Weights of a small image VQ-VAE.
Model: encoder arch xception, encoder norm groupnorm, decoder activation silu, decoder widths [64, 128, 192].
Rows from block 8 of the encoder, named by matrix and row number. Rows with one number belong to one channel. Each number is 128 + 32 x the weight over its row's rms, rounded and kept within 0 to 255. All counts start at 0. After the name is the row's rms in percent of the matrix's.
# convs1: first pointwise conv (encoder.blocks.8.convs.1.weight, 288x288x1x1), inputs 96-191
# convs3: second pointwise conv (encoder.blocks.8.convs.3.weight, 288x288x1x1, transposed), outputs 96-191
convs1.76 100 [132 112  91 198 105 130 118  96 158 120 134  99 120  77 114  79 164 173  79 133  94 135 173 135 140 140  67 145 154 127 155 127 106 103 194 136 164 112 161 106 100 146 138 163 131 102  82 172 143 111 152 130 177 144 122 143  81 179  95 146 142 182 104 133 106 178 107 198 134 119 131 110 131 154 145 126 124 103  61 123  67 153 116 137 138 124 120  99 147 181 111  84 111 123  75 201]
convs1.77 099 [141  89  92 118 177  87 147 119  78  76 113 138 148 119  98  63 106 110 104 178  91 209 154 108 155 143 120 136 142 136  31 126 135 192 117 124 169 114 166  73 119 156 110 134 136 175 128 162 139 134 144 103 110 141 130  97 131 111 119 140 103 129 123 166 123 137 118  82 118 155 114  86 133 147 111 125 131 144 118 151 176 159  90 126 113 103 129 124 156 126 116 103  77 152 137 163]
convs1.78 099 [148 178 149 165 132 116 136 118  61 129 126 180 135 120 130  91 103 119 132 125 108  43 145 134  85 136  88 151 139 124 198 146 118 122  65 211  71  89 161 114 119 115 159  62 119  99 111 124  69  49 106 135  51  79 128 127 174 139  61 128 141  92 140 121  79 138 107 139 147 172 136 172 170 150  96 130  94  75  41 162  95 144 128 189 154 113 132 115 181 191 155 126 130 166  85 165]
convs1.79 093 [143 112 116 123 123 152 138 135 123  85 128 125 121  95 136 111 176 169 117  92 214 122  88 120  94 114 145 124 119 134  61 171 126 164 132 180 130 122 131  99 110 100 136 129 175 131 117 155 190 113  79  81 162 168 121 126  63 149 106 149 140 110 128  77  80 140  90 155 135  90 118 127 122 153 150 103 102 116 117 178 131 126 141 130  90 171 116 150 145 146 126 131 150  91 151 116]
convs1.80 092 [167 200  87 107 165 137 125 179  72 117  75 100 160 169 100  79 116 114 181 157 180 174 110 128 110 123 114 176 186 137  59 139 128 104 103 152 148  95 125 173 135 152 166 145  80 138 113 163 222 150  76 108 158 119 121 146  68 133  88 121 102 155 126 139 161  91 136 119 137  79 136 186 134  83  67 137 168 153  92 158  87 125 123 181 147  88  85 146 161  75 157 163  55 168 112 113]
convs1.81 095 [137 107 126 176 116 119 126 156 160 141 105  80 201 101 106 153  78 135  83  97 177 149 131 134 151 104 136 223  99 129 133 127 102 115 124  82 107 143 136 111  78 107 160 129 158 121 157 131 126  88  94 150 117 109  99 141 126 195 135 124  84 123 189 163 137 110 144  78 201  69 121 116 142 102  94  90  91 125 160 121 114  91 157  68  72 150  46 133 148 103 103  72  76 102 134 115]
convs1.82 104 [112 138 116 163 123 165 112 146 206 176 129  53  97 116 140 187 110 129 158  97 162 141 123  51 144 116 142 130 133 125  87 208 167 144 143 126 127 130  98 180  61 141  69 131 132 117 123 118 113 123 156 100 161 144 128 140 111 160 149 146 126 126  84 167 133 125 129 141  92 120 134 134 103 105 111 171 113 122 166  95  98 139 121 188 171 145  70  90 154 119 171 149 190  67  74 102]
convs1.83 100 [101 104 184 153 152 111 123 137 108 132 145  81 168 134 106 136 154 113  70  62 161 101  85  75 129  84 127 169 202 134  72 146  99  84  79 125 106  95 138 191 127 150 150 127  97 170 165 103 164  83  62  96 163  99 132 149 108 136 149 144  38  71 127  93  90 119 115 125 125  88 143 188 157  99 156 122 143 168 145 132 177 108 144 126 124  98  82  67 149  85 101  49 129  88  89  76]
convs1.84 089 [153 126 202 136 111 115  98 150 125 150 186 152  92  73 135  51 188 116 163 119 101 137 138 144 126 148 125  80 159 115 144 190 151 127  90 108 140  99 106  85 156 126 127 152 130 117 112 149 166  82  88 117 108  76 102 142 150 150 148  91 103 155 146 180 127  68 162 115 113 109  90 120 122 141  86 115 120 142 171  61 107 126 117 140 110 137 145 115 172 106 131 188 165 172  62 117]
convs1.85 094 [148 115 165 158 145 140  86  54 172  91 176 131 124  71 160 150  89 122 124 106  75 131 147 128  98 119  98 189 169 120 104 137 107 109 125  96 129  81  67 129 164 118  68 132 107 182 136 113 169 107 136 116 111 126 136 124 152 113  85 170 130  82 131 109 104  54  96 141 126 168 190 119 151 108  56 123 151 130 104  99  99 127 130 124 126 104 114 128 110 119  63 108  91  70 128 147]
convs1.86 112 [121 161 155 177  76 127 170 155 121 128 128 129 102 157 186 108  69 110 124 156 155 123  57 115  73 105 111  86 118 129  97 100 143 107 118 208 187 125 137 114 141 132 103  93 170 156 155 103  72 122 175 104  87 150 112 138 148  78 158 152 117 201 144 120 169 118 122 160 127 150 165 103 109 107 150 138 127 159 153 101  83 110 130  71 155 100 119 181  65 160 138 119 109 123 132  86]
convs1.87 102 [153 101 138 104 108 152 132 132 176 129 146 173 142 136 110 122 159 149 197 120  69 175  68 149 113 129 126 170  92 131 131  96 102 168 155  74  73 131 127 126  97 111 139 137 117 152 197 101 146 111  75 137 141 154 136 138 109 107 116 153 107 134 119 162 186 129 142 146 130 116 140  75 182 141  88  99 159 160  60 126 158  77 128  91  63 133  96 228 152 130 155 110  79 191 100 136]
convs1.88 091 [135 118 149 132 178 172 114 122 143 153 212  87 129 135 160 140 151 105 126 145 195 112 108  99 159  99 163 139 116 126 107  84 136  88 119 104  94 105 160 172 149  94 143  89  99  54 157 172 128 163 115 159 150 138 129 119  81 140 122 126  64  89 121 166 148  85  96  98 133 107 107 123 119 139 169 125 118 130 117 154 136  84 128 187 171 166 114  76 121 118 184  80  97  97 131 151]
convs1.89 083 [133 167 138 112 157 116 161 129  95 120 118 131 189 113 118  87 114 118 158 133  60 100 168  85 105 102 128  92 139 141 114  78 168 139 134 120 139 120 108 120 105 150 192 101 156 140 142 133 196 112 142 139 107 102 131 139 120 143 130 153  71 153 209 155 115 124 101 164 102 145 185 136 150 131 126 106 186  83 124 154 155 126 162 127 139 105 115 131 137 112 109 153 120 169  82 182]
convs1.90 103 [ 88 147 150 106 106 170 117 170 147 157 188 128 144 154 163 119 140 161  96 166 137  99 167 122 107  54 185 157 149 127  37 175 140 114 136 103 156  96 144 131 113 146 141  79 168 168  83 143 139 125 166 110 141 146 138 136  72 111 115 134 130 124 103  65 141 164 149 115 168  94 130 137  91 139 133 163 145  87 132 169 101 134 118 121 130 129 135 124 135 113 140 120 130 106  82 119]
convs1.91 080 [ 69 138  63 154 175  90 134 188  98 125  88 109 144 185 173 112 134 129 131 147 106  85 112 101 159  85 206 159 129 110 120 113  63 147  67 145 139 129 119 190 169 149 128 155  97  50 152 121  97 103 141 101 121 163 161  92 106 138 156 116 149 148 104  97 195 125  83 169  91 133 129  68 140 127 141 125  95 121  81 113  98 111 105 115 119  59 105 117 129 198 109 148 112 182  99 134]
convs1.92 100 [147 150  91 108 162  58 125 177 124  90 204 115 113 137 105 140 108 144 186 135 138 155 153 165 148 114 185 119 118 111 141 166 135 148 159 116  88  84 224 146 125 146 125 148  67 160  64 161 178 139 161 114 112 147 138 132 112 137 140 130 202 171 148 148  92 113 149 117 183 105 128  97 126  91 148 158 116 210 119 150 112 141 142 148 145  96 155 144 104 133 180 123 147 159 176 160]
convs1.93 104 [101 129 190 131 101 140 144 132 163 126 124  41 118 123 172 151  90 105 112  85 182 109 130 106 146 119 161 130 107 113 110 101 108 148 117 117 124 137 166 178 117 157 122 105 117 116  98 102 133 135 198 105 197 121 123 109 159  50 133 128 161 102  85 152 114 152 110  52 103 116 135  70 169 110  79 124  80 124 168 139 121 135 130 104 133 146  97 132  58  84  86 147 153 114 141  87]
convs1.94 100 [117 130 180 167 101  39 107 102 145 116  96 127 100 121 180  82 148 122 114 105  91  80 154  34 124  72 133 126 113 108 134 145 137 172  95 178  85 135 162  82 109 170  73 129  88 143 108 142  93 119  92 116 149 159 117 136  90 170 123 142 123 130 111 162  92 150 150 112 183 103 115 129  98  97 144 122 168 124 141 147 132  88  84 104 147 142 142 104 129 106 141 107 121 151 161 153]
convs1.95 104 [171 144 168 126  86 150 129 156 139 124 163  99 173 189 165 121 111 159 154 176  70 110 146 140  91 106 175 129 133 115 153 105 128 143 151 154 115 122 139 148 109 101  90  98 117 165 115 158 113 148 145 158 113  51 112 157 119 160 170 102 114  81 115 149 104  95 121 209 111 103  30  84 151 102 152 146 141 184 102  76 154 138 125  78 117 128 116 121  84 115 148 150 144 144  77 149]
convs1.96 092 [175  68 139  75 188 152 157 122 140 155 144 164 149 111 109  77 147 117 140 147  93 199 102 131 118 105 152 135 152 132  91  79 119 120 163 133  87  86 116 134 140 118  89  97 107 136 138 135 125 146 128  92  26 137 118 130 118 131 135 142 135 102 160 131 112 103 167 179 112 128 157  86 121 145 119 161  56 145 183 141 132 148  99 142 114  77 112 137 166 160 159  99 179 100  84 133]
convs1.97 102 [ 77 189 138 131 142 127 179 115  80  78 124 142 172 136 135  62  91 102  90  61  82  98 121 120 105 133 134  95 178 132 103 151 168  83 153 108 114 142 124 123 161 138 232 148 161  75 104 155 158 164  60 111 133 107 118 141  97 136  70 159 122 153 133  93 129 137 165 117 157 124 141 155  90 172  82 171 150 125 112 118 162 116 109 163 110 131 124 140  93 124  88 154  62 111 172 163]
convs1.98 095 [143 145  57 121 205 133 146  94 112  69 100 132 102 157 105 185 102  92 155 173 101 136 139 117 122 137 210 173 122 102 102 136 112 129 146  90  69 122 160  90  87 147  99 132 131 114 113 127 144 132 132 109 109 166 110 129 187 140  66 112 102 140  63 162 123  69 144 126 143  97 163  92 114 126 132 129 181 103 144 135  85 110 113 164 128 125 165 150 102 165 139 125 190 158 165  95]
convs1.99 098 [ 84 123 159 106 168 116 144 136 110 151 118  99 158 114 149 170 178 106 160 105   9 129 171  71 151 159 140 156 202 128  85 142 144  70  95 105 123 130 171 102 115 136 101  69 150  64 200 149 107 142 196 116 150  80 119 128 136 158  93  76 178  94 118 155 108  83 109 139 132 177 127 115 185 140  95 135 129 149 125 162  93 156 112 153 122  73 137 149 142 126 137 107 118 147 166 103]
convs1.100 103 [ 76 184 144 125 132  93 141 159 113 151 153 127 143 135 147 132 189 101 139  93 164 144 105 134 129 125 136 128  77 155 144  99  89 104 168 148 124  90 146  85  99 140  28 167 141 127 165 130 167  85 104  81 163 175 122 127 155 116 172 190  89 161  89 159 122 159 125 113 154 128 130 193 128 138  87 143 179 137 154 167 112 148 129 162 103 177 123 145 136 179 159 168  93 140  84  97]
convs1.101 095 [164 188 169 113 103 140 103 141  91 146 111 135  90 117 174 138 140 124 122 167 183 130  77 157 200  86  99  85 108 126 119  30 157  75 141 138 123 121 144 137  83 128  71  84  86  76 112  90 164 108  99 111 100 144 121 129 125 116 164 109 216 142 159 117  85 145 101  53 135 107 130 151 136 143 114 149 151 149 166 114 104 147 154 127 156  96 137 114 143  99  79 190 255 113 142 128]
convs1.102 110 [128 122  99 135 173 146 169  61 179  95 152 122 140 129 101 177  92  90  96  89 159  72 122 164 152 103  89 238 154 136  84 157 138  62  74 187  38 108 148 100  77 164 152 157 110  85  96 131 104 112  62 129  84 113 124 151  63 129 112  60 156 107 127 108 175  90  92 148  98 132 127 108 129 144 129  95 147 104 128 119 104 147 147 136 167 101  88 167  77 119 134 177  88 158 160 122]
convs1.103 104 [122 141  63 135  78  80 177 105 142 159 108 136 102 134 135 104 146 132 179 233   0  99 107 115 136 153 128 111 110 127 140 139  99 123 148 171 119 150 116 147 188 112  90 166 131 120 127 161 141 183 129 140 117 137 146 133  82  89 139 167 144  68  98 148 157 136 135 111 119 136 148 168  66 130 119 135  97 120 110 144 127 157 100 172  96 148 191 120 150 102  83 100 113 120 141  91]
convs1.104 094 [ 47 128 127 126  97 108 142  79 138 152 156 160 134 157 134 107  83 118  43 209 159 129 161 131 131 150 117 122 101 127 147 113  96  93 149 110  99  72 103 152 170 161  87 123  79 130 136 132  96 119 148 130 113  68 133 112 145  98 144 132 141 102 117 117 202 125 106 174 129 123 124 126 156 170 121 149 132 162 100 161 116  85 166  78 131 155 117 113 104 117 114  71  52 126 174  69]
convs1.105 116 [138  99  92 112  84 104  88  31 136 150 127 131 119 131 115  97  92 129  96 197  73 229  96 168 101 168 154 127 107 123 105 159 128 196 129 109 132 131  71 157 136 159 209 161 117  87 143 152 154 153 108  88 139 118 151 122  65 188 124 129 175  81  87 102 112 136 108 146 169 130 140 141 143 107 136 121 125 170 175 146 154 174 153 168 123 147 145  83 149 114 127 172 149  74 108 151]
convs1.106 105 [131  96 131 129 157  93 191 160 139 165  70 128 101 141 151 102 120 144 109 117  49  99 132 164 118 148 104 196 153 131 113 112  86 136 119 150 153  90 133  19 140  90  53 120 164 119 106 134 112 127 136 107  65 188 125 125 117 119 122 123 148 114 145 114 136 141 136 154 156 152 108  93 143 114 161 115 167 123 104 143 146 117 118 137 101  87 142  66 122 143 115 152  99 102 139 141]
convs1.107 105 [167 106 166 152  95 141 108 114 122 123 141 152 127 140 119 129 113  87 171 101 101 129 119  95 170 124 139 130 145 131 128  97 154 158 140  88 111 130 132 145  78 112 116 138  83 123 183 151  52  83 116 149  76 107 120 128 132 183 174 106 110  82 166 127 141 128 130 106 145  71 123 104 158 147 133  92 111  82 100 144 173 110 160 158 160 161 129 173 104 112  82 132  80 118 114  17]
convs1.108 095 [131 129 158 112 130  71 187 124 103 143 127 139 169 133  98  98 118  97  87 107 168 156 167 152 125 112 143 123 150 126 104 150 147  92 134 111 148 107 139  82 140  88  63  86 163 149 110 167 138 147 133 190 181  62 118 135  88 145 128 118 135 113 109 129 104 117 148 126 148  82 137  88 122 181 185 149 114 138 104 157  67 189 163 147  90 156 165 103 144 163 108 152 149 160 157 119]
convs1.109 095 [164 124  77 159 155 136 173 116 127 116 124 118 112 172  85 124 115 208 129 148 131 159  92 111 107 110  63 170 118 136 128 196 143 180 124 136 160 121 143 159 146 120 110 157 110  38  98 158 108  48 117 155  83  75 120 138 144 136 165 182 155 125 177 135 108 155 152  97 134  99  75 122 160 123 124 191 175 104 155 136 170 127 178 117 136 160 135 139 127 100 180 102 158 135 113  66]
convs1.110 112 [108 138 124 120 155 140 117 163 159 141 134 183 157 108 145 120 122 136 141  94  34 152  55 148  93  95  85 117 193 135  90 158  88 144 118  93 152  89 155  75 144  98  95 100 107 118 144 140 147 121 122  79 109 100 157 134 129 182 112 119 117  98 148 112 117 160 122 110 100 139  92 152 159 117 108 128 154  57 132 146  59 103 143 133 176 151 113 117 141 162 179 159 110 146 115  99]
convs1.111 093 [ 96  54 156 112 132 133 139 175  66 157 137 142  96 160  86 137 113 168 106 142 110 104 131  60 109 120 166 103 114 135  87 156 110 159 156 108 166 105 119  69 132  72  95 163 117  84 126 160  85 137  95 158 113 114 154 115 143 145  89  98 141 116  77 153  85 170 145 136 114 128 154  97  80 116 101 112 107  84 125 133  79  67 104 173 122  99 113 118 164 116 196 104 206 155 126 158]
convs3.76 102 [198 153 170 140 176 159 132 148 102 102  94 127  99  94 122 155 193  84  99 117 138 135 165 187 148  98 114 124  66 197 156 153 110 105 128  91 167 184 147  69  91 169 146 121 132 121 160 149  62 139  65 148 112  93 185 111 127 116  90  88 143 156 149 124 109 125  99 118 124  65  96 127 128 173  45 166 161 101 100 143 153 105 127  73 146  85 136 137 128 134 161 164 125 108 117 147]
convs3.77 100 [150 165 125 114 177 192 114 159  96 139 124 101  66 115 149  99 159 133 161 152  99 160 141 146 148 113 151 164 146 114 184 146  94 181 150 132 163 136 177 150 144 139 162 129 181 151 114  72 161 138 160  63 153 107 184 119 154 198 111 106 100  98 165 104 162  88 151 123 191 139 172 195 151  71 172 118 113 189 111 135 142 167 145 135 166 118 114 164 154 112 155 156 159 136 157  67]
convs3.78 103 [109 149 132 179 161 130 170 164  97 140 148 146 105 101 133 145 110 144 158 118  97 127 125 142 179 163  89 150  88 106 155 154 107 167 178 176 127 120 173  75 128 139 119 163 156 118 143 110 160 129 158 119 167 137 145 147  89  81 137 112 125 164 111 149 141 171 123 197 159 221 148 159 150  76 155 110 157 130 107 120 134 153 168 106 113 124 122 108 141 108  64 109  92 136 105 214]
convs3.79 090 [138 183 135 128 111 118 112  88 170  90 105  91 117 141  56 151 133 127 173 110 133 102  73 151 113 153 135  79  87 186 151 115 143 163 166 112 163 155 107 115 174  98 143 134 100 105 171  80 151 164 156  65  89 109  66 104 100  75 146  88 138 147  84  61 130 144 135 139  96 108 120 134 115 190  99  89 147  92 112 121  90  64 126 162 171 166 146 102 140  88  87  98 109 120 185 152]
convs3.80 100 [158 147  56 100 190 162 143 129 119 146 223 127 165 156 113 119 124 133 175 103  41 136 158 142 154 130  88 126 122 165 143  93 116 110 193 140 121 198 122 166 142 210 175 114 108 164 124  66 120 101 167 131  95 197  62 171  87  89 107 129 118 154 112 111 133 100  99 113 150  78 158 101 116 126 139 114  85 110 155 141 161 146 147 132 128 112 102  77 155 123  75 165  77 159 114  82]
convs3.81 103 [146 114 125 142 108 128  79 142 119 113 111 100 135 152  88 167 118 147 172  94  87 139 136 161 145 168 107  83 130 116 125 124 110 102 129 152 144  89 121  77  64 138 156 162  61  81 132  87 124  80 129 147 108  93 127  83 141  85 148 151 165 136 127 139 143  86  84 136 170 161 134 150 180 165 120 158 128 123 138  42  93 127 142 114 100 120 155 156 150 143 115 164 121 111 149  91]
convs3.82 109 [123 162  64 115 114 167 164 116 135 119 146 118  56  98 121 245 105 105 126 122 114 119 156 148 182 166 122 146 114 151  47 108 114 132 189  76  96 154 139  96 128 129 108 110 122 120 115 140 102 148 170 145 153 110 175 157 188 215 118 184 158 157 160 117 192 131 103 131 147 143 124 176 133 159 132 155 176 118 155  83 176 139 132 181 122 118  96  85 115 151 124  77 156 135 138  93]
convs3.83 099 [ 56 146 116 117  77  86 126  91 127 146 103 113 150  68 111 106 115 123 125 135 152 119 127 137  80 117 132  78  97 139  98 112  77 134 133 100 154 125  66 123 122  95 124  90 116  79 139 111 106 161 121 120 188 128  79  89 136  58 108 110 152 159 186 140 166 157 135  76 105 125 172 102 158 105  96 162  77 139 126 146  88 135 144  81  85 199 147 115 199 106 152 159 138 149 135 175]
convs3.84 097 [196 120 116 155 142 137 119  98  95 110 105 161  91 129 186  71 109 122 126 106 213 127 144  96  82 138  92 150 107 131 182  77 165  96 130 157 130 162 100 164 167  94  97 123 126 109 180 115 113 115 138 127 132 139 151 108 123 154 161 100 179  97 141  97 144 103 108 108 109 159  84 103  73 155 130 112 118 122  91 136  49 130  87 199  63 142 148  92 124 124  92  86 170 156 105  82]
convs3.85 090 [147 136 108 113 158 151 162 110  79 140 141 132  73 129 106 108 182 164 109  78 100 135  94 144 129 153 130 128  82 165 170 103 100  92 104 203 147 145 133 173 131  99 155 144 156 173 220  97  78 104 105 123 104 130  86 120  74 154  87  61  81  93 104 112 123  97  69 142 100 159 161 201  77  82 149 124 123 113 145 124 148  58  85 129 107 137 170 149  94 147 113 144 254 110 127 167]
convs3.86 105 [152 203 141 139 102 144 141 128 100  80 111 100 148 147 132 125 102 147 122 117 119 130 170 137 134 135 164 127 131 170 123 212 122 165 162  72 110 117 132 169 108 143 107 142 117  60 121 147 117 225 124 215 241 129 155 132 150 205 162 153 204 161 229 164 166 155 133 119 100 101 148 255 155 127 142 220 182 160 186 111 136 133 191 132 178 157 105 111  45 118 130 127 108 103 139 110]
convs3.87 108 [163 199 104 190 131 138 140 131  74 119 184 117  69 144  72  97 137 127 113 136 124  94 119 108 148 171 195 143 194 142 143  99 152 115 125  71 122  81 129 117 105 123  96 128 139 161 178 110 175  95 117 116  60 103  95 115  84 170 140 162 194 134 137 137  73 145 162 119 140 166 143 126 169 194 146 129 127 162 125   0  94 120  98 139 119 163 144  79 138 183  79 102 176 149 171 136]
convs3.88 094 [122  93 147 107 157 135 126 130 139 137 133 141 135 181  94 179 140 163 134 126 105 127 167 109 113 112 153  68 148  97  56 123 122 108  53 144 136 130 134 120 128 147 234 115 109 104 172  87 116  80 140 151  87  88 140  85 189  89  25 161 102 101 122 107 113  79  89 163 118 125  87 173 122 113 147 122 147  51 110 154 116 124 125 105  96  77 168 151 185 130 157 127  86 136 150  98]
convs3.89 081 [ 56 145 148 185 135 139 134 138  85 109 171 161 161 122 118 118 118 126 163 116 127 136 158 135 129  73  97  93 153 105 110 155 143 123 151 125 129 157 160 117 168 127 170  80  91 157  83 157 148 113 152  80 124 180 107 128  89 129 137 103 120 144 128 119 152 113  87 121 160  97 141 143  88  87 156 116 136 166  99 132 167 164 156  97  58 101 104 131 128  78 168 141 134 151 102  66]
convs3.90 102 [145 126 140 156 158 134 102 122 135 103  99 101 149 116 145  86 101 123 119 100 117 148 117 108 159 109 140  86 189 105 110 147 129 149 104  88 131 154 124 118 129 101 176 161 120  84  67  70 146 159 100  70 104 179 159  98 142 171 150 105  88 137 143 101 135 143  86 106 169 126 129 219 107  88  38 159 102 148 128 132  96 133 183 121 188 139  67 204 116 154 102 112 105 137 165 196]
convs3.91 084 [209 121 130  96 127 148 140 129 138 130  60  96 113  95 115  91 198 134 137 134 115 136 110 149 177 124 100  84 165 138  76 165  71 114 176 121  85 132 176  79 148 109 115 128 143 162  91  81  87  62 149 118 114 149 126 171 185 113  68 137 109 143  82 172  82  94 125 111  64  51 142 105 155  82 128  91 129  84  64 148 139 162 127 133 147 129 156 149  78 143 114 103 142 160 145 102]
convs3.92 104 [118 140 181 135 107 113 174 156 162 172 183 168 137  98 124 158 116 118  68 185  85 137  97 124 140 136 148 161 144 120 135  71 133 117 231 117 137 121 127  94 132  93 119 121 188 107 144 121 137 118 131 152 126  87  92 168 168 101 126 110 121 137 223  89  84 104 182 168 173 153  55 148  87  93  87 153 190 126 151 121 173 130 127 136 106  52 123  94 129 112 124 172  85 131 139 110]
convs3.93 103 [141 146 135 133 149 108 139 133 168  98  78 148 119 124 161 114 129 163 121 159  66 133  82 119 125 101 100 138  82 154 162  96 165 156 149 174 158 100  78 154 115 182  66 140 187 129  78 140 142 164 120 149  52 145  74 136  93 131  99  74  93  93  90 101 115 113  88 186 155 132 162 118  96  97  80 107 118 138 138 142 134 155  94  94 174 101 121 161 159 119 147 123  85 125 164 121]
convs3.94 100 [ 98 145 110 112  61 125 146  75 115  97  94 122 106 135  79  88 186 106 181 137 121 146 118 135 109 134 123 135 154 141 136 156  53 155 194  94 120 155 113 149 131 143  87 126 149 106 118 114  92 101 100  90  89  64 100 137  85 106  96 104 128 125 126 100  97 114  98 112 130 115 121 158 195  85  78  88  84 117  50 136  89  93 132 133 112 113  93  85 105  78 130 157  64 127 146 132]
convs3.95 103 [189 140  91 104 110  92 116 110 158 134  99 118 118 156 168 133 146 115 121 123 155 125 140 148 170 166 124 144  98 147 128 141 146 159 149 139  98 142 192 111 156 139  97 115 192 122 118 107 112  40  52   0  93 156 112  53  63  70 161  75 123 148  90  15  59 102  86  21 154 117 110  87 123 138 155  47 120 155 133 218  77  35 125  91 127 109 202 135 146 133  95 110  85 130 101 154]
convs3.96 092 [132 110 141 145 148 135 158 155 124 173 153 156  56 124 114 138 150 142 151 153 143 128 174 144 144  95 120 117 171 117  99 165 182 130 177 137 114 166 154 203  98 135 150 137 174  54 132  86  87 155  68 207 177 112 101 162  81 140 138 158 138 190 184 151 124 172 209 123 163 108  62 126  95 140 180 189 132 104 159 115 146 144 157  24 151 130 185 128 145 167 176 176 124 139 149 170]
convs3.97 110 [129 130 129 105  98  99 138 130 129 155 115 114  91  92 152 126 126 144 144 145 122 121  93 123 149 125 187 117 163 126 134 164 126 177 165  64  98 142 126 139 129 153  54 108 149 116 152 139  94  96 108 124  32 103  79 115 181 104  81 147 119 163 128  57 149  98 118 107 104 101 165 153 156 170 101  81 129 131 112 153 129 143  93 113 114 120 216 118  67 119  69 161 139 116  97 148]
convs3.98 100 [170 145 136 148  82  50 120 126 113  57 174 119 156 137 143 101 107 150  86 105  82 113 127 113 129 131 132 111 110 140 150 124 142 128 113  50 131 159 103 169 135 156 135 122  91 104 179  94 178 159 154  89 123  93 109 110  87 182 255 101 161 160  88 122  88 103  86 111 131 112 142 154 181 149 166  76  98  77 181 143 118 130 160 195 189  83 123 132 110 145 101 120 142 174  94 134]
convs3.99 106 [147 127 131 137 142 148 187 124  89 155 171 159  34 141 151 151 132 110 116 167 150 118 127 129 120 156 190 140 126 106  92 139 153 142 112 152  87  83 125  82 103  59 190 119 166  88 113  77 108  90 102 146 124 148 154 150 105 102 150  99 197  80 146 129  64 126 143 140  94 127 101 128 133  69 181 140 153  99 139  88 108  67 167 137 167 154 153 105 117 131 112 160  81 133 139 123]
convs3.100 097 [150 110  49 149 127 127 119 165 131  73 124 166 211 142 105  88 149 124 151 130 107 118 129 150 132 130 150 123 126 122 125 158 140 119  91  83  88 133  87  47  52 132 183 117 140 195 174  91 121 184 168 107  97 135 136 162 149 124 108 131  87 151  65 145 147  93 150 120 158 118  99 163 165 128 121  80 133 125 112 132 152 110 116 110 115 146 100 150 149 121 130 115  74 165  97  59]
convs3.101 098 [107 172  93 109  92  78  99  96 150 113 194 117 191 160 143 103 150 170 148  95 171  97 130 136 147 142 126 123 152 155 109 132 119 162 130 131  98  87 154 138 190 107 131 138 167 132 182 165 122 199 157 172 181  61 113 110 117 135 115 174 183 145 121 137  94  56 114 139  97 164 100 116 130  96 158 103 109 105 125 111 180  96 168 149 116 156 134 107 108 127  83 174 117 119 165 169]
convs3.102 102 [ 93 144  98 123 162 163 109 151 127 134  95 137  95 119 197 164 174  88 133 164  97 100 120 122 150 144 128 176 139 110 135 137  96 168 189  96 174 120  78 125 163 130 155 115 149 105 216 170 191 153 114 106 197 171 120  94 121 155 164 129 134 127 130 115 100 125 159 209 137 176 170 161 130 203 160 117 170 118 178 106 123 147 197 181 181 132 117 121 103 135  95 137 117  94 147 146]
convs3.103 102 [137 114 142 124 117 133 170 137 170 141 129 150 145 143 116 105  88 138 113 133 148  98 140 133  90 106  79 111 135 108 145 198 128 145 180 148 199 142 140 132 121 166 115 118 124 152 135 116  91 142 149 145 122  83 114 114 118 198  86 173 118 118 142 128 163 124 133 147 137  93 123 165 114  78 123 121 171 175 118 104 124  82 123 100 139 129 108 146 114 104 154 150 122 102  68 160]
convs3.104 108 [168 151 112 127 153  70 180 102 148  97 166 130 193 114 129  77  77 198 128 145 128 111 127 102 118 108 145  84 198 134 118 168 132 123 161 100 129 102 167 110 134 104 132 111 128 108  68  94 171 141 105 193 112 189 146 104 146  84 151 141 127 122 138 133 138 137 116 136 102 177 164 173 140 160 106 115 153 141 169  98 102 176 112 125 128 128  97 165 129 124 104 147 126 103 165 158]
convs3.105 112 [197 114 147 124 156 146 134 161  82 100 127 108  62  93 164 155 145 113 128 157  83 116 114  92 115 107 167 108 107 144 148 128  72 157 112 122  95 138 154 114 129  93 119 128 167 108 177 125 111  60 174  91 101  98 157  97  88  95 139 175 129 143 157  89 101 150 132 116 117 109 100 130 186 141 102 108 110 157 142 110 116 147 112 108  87 140  75 220 152 116  80 111 124 152 139 113]
convs3.106 101 [144 152 169 122 104 106 130 153 127 109 194 144 135 134 117 126 125 168 161 133 133 141 106 106 102 152 150 157 161 116 117 148 191 139 105 172 168  85 127 158 148  84 195 141 144 102 140 107  97  82  87   0  78  73 130 100  81  84 191 125  68 129 139 106  84  94 141  87 105  69  96 107 126  68 121  58  97  63 103 163  64  55 105  90 155 154 119 156 107 175 136 156 122 103 134 140]
convs3.107 105 [ 87  69 126 113 123 112 128 164  82 108 168 105 123 150 161 138 152 117 115 140 126 114  83 151  95 137 184 159 123 153 138 124 135 172 119 146 160 147 125 131 131 119 137 120 141 141 144 144 152 152 107 144 120 155 124 164 161  94  99 113 187 157 128  60 156 166 178 152 160 132 100 173 156 166 170 167 143 134 143 172 105 142 112 150 103 122 125 109 137 107 110 137 106 132 115  88]
convs3.108 095 [ 93 102 126  85  98 173 130 155 134 135 160  94 123 141  81 116 169  95 113  94 156 111 116 148 136 119 144 132  91  99  77 170 152  35 140 132 112 159 202 119 152  94  92 148 144 100 126 155 136 118 165  88 120 144 151 138  90 137 132 112  80  86 119 128 125 142 113  82 122 152 133  97 110  96 135 187  98 149 115 156  95  85  93  79 130 135  73 170 129 128 139  94  72 131 130  96]
convs3.109 100 [141  99 114 117 158 136 151 132 121 111  96 122 113 125 126 157 160 137 169 148 139 120 115 142 133 115 170  87  54 188  84 128 171 176 166 168  71 139 136 226 136 176 138 132 119 107 109 109 132 179 152  87 166 123 106 101  85 104 140 102  70  76 164 169 145  92  92 145 151 146 114 160 144  97 139  82 142 138 137  77 141 124 148 107 160  41  74 154 102 100 113 112 113  80  81 149]
convs3.110 123 [132 162 122 160 219 155 115 132 125 134 112 137 120 153 122 173 148 117 155 133 116 155 151 123 102  83 143 114 210 163 187 149  87 199  86 131 192  90 133   0 118 170 171 121 137 189 136  79 117 113 168  81 120 171 121 119 114 184  94 130 149 139 132 129 112 164 161 128 156 112 153 132 229 206 111 114 116  90 135 109 154 125 104 106 186 104 148 139 153 119 171 142 131 109  88 112]
convs3.111 095 [121 150 120 193 122  66 100 105 121 103 158 138 112 198  96 125 155  86 115 118 154 128 126 153 171 139 137  77 189 119 144 159 110 131 181 108 114 160 111 103 105 186 134 161  87 194  73  92 118  46 143 137  73 125 140 133 105 209  70 105  87 114 161 147  82 192 110 119 134 156 102  41  84  92  99 117  96 101  89 148  92 180 127  95 117 135 144 113 162 128 111  73  77 127 131 122]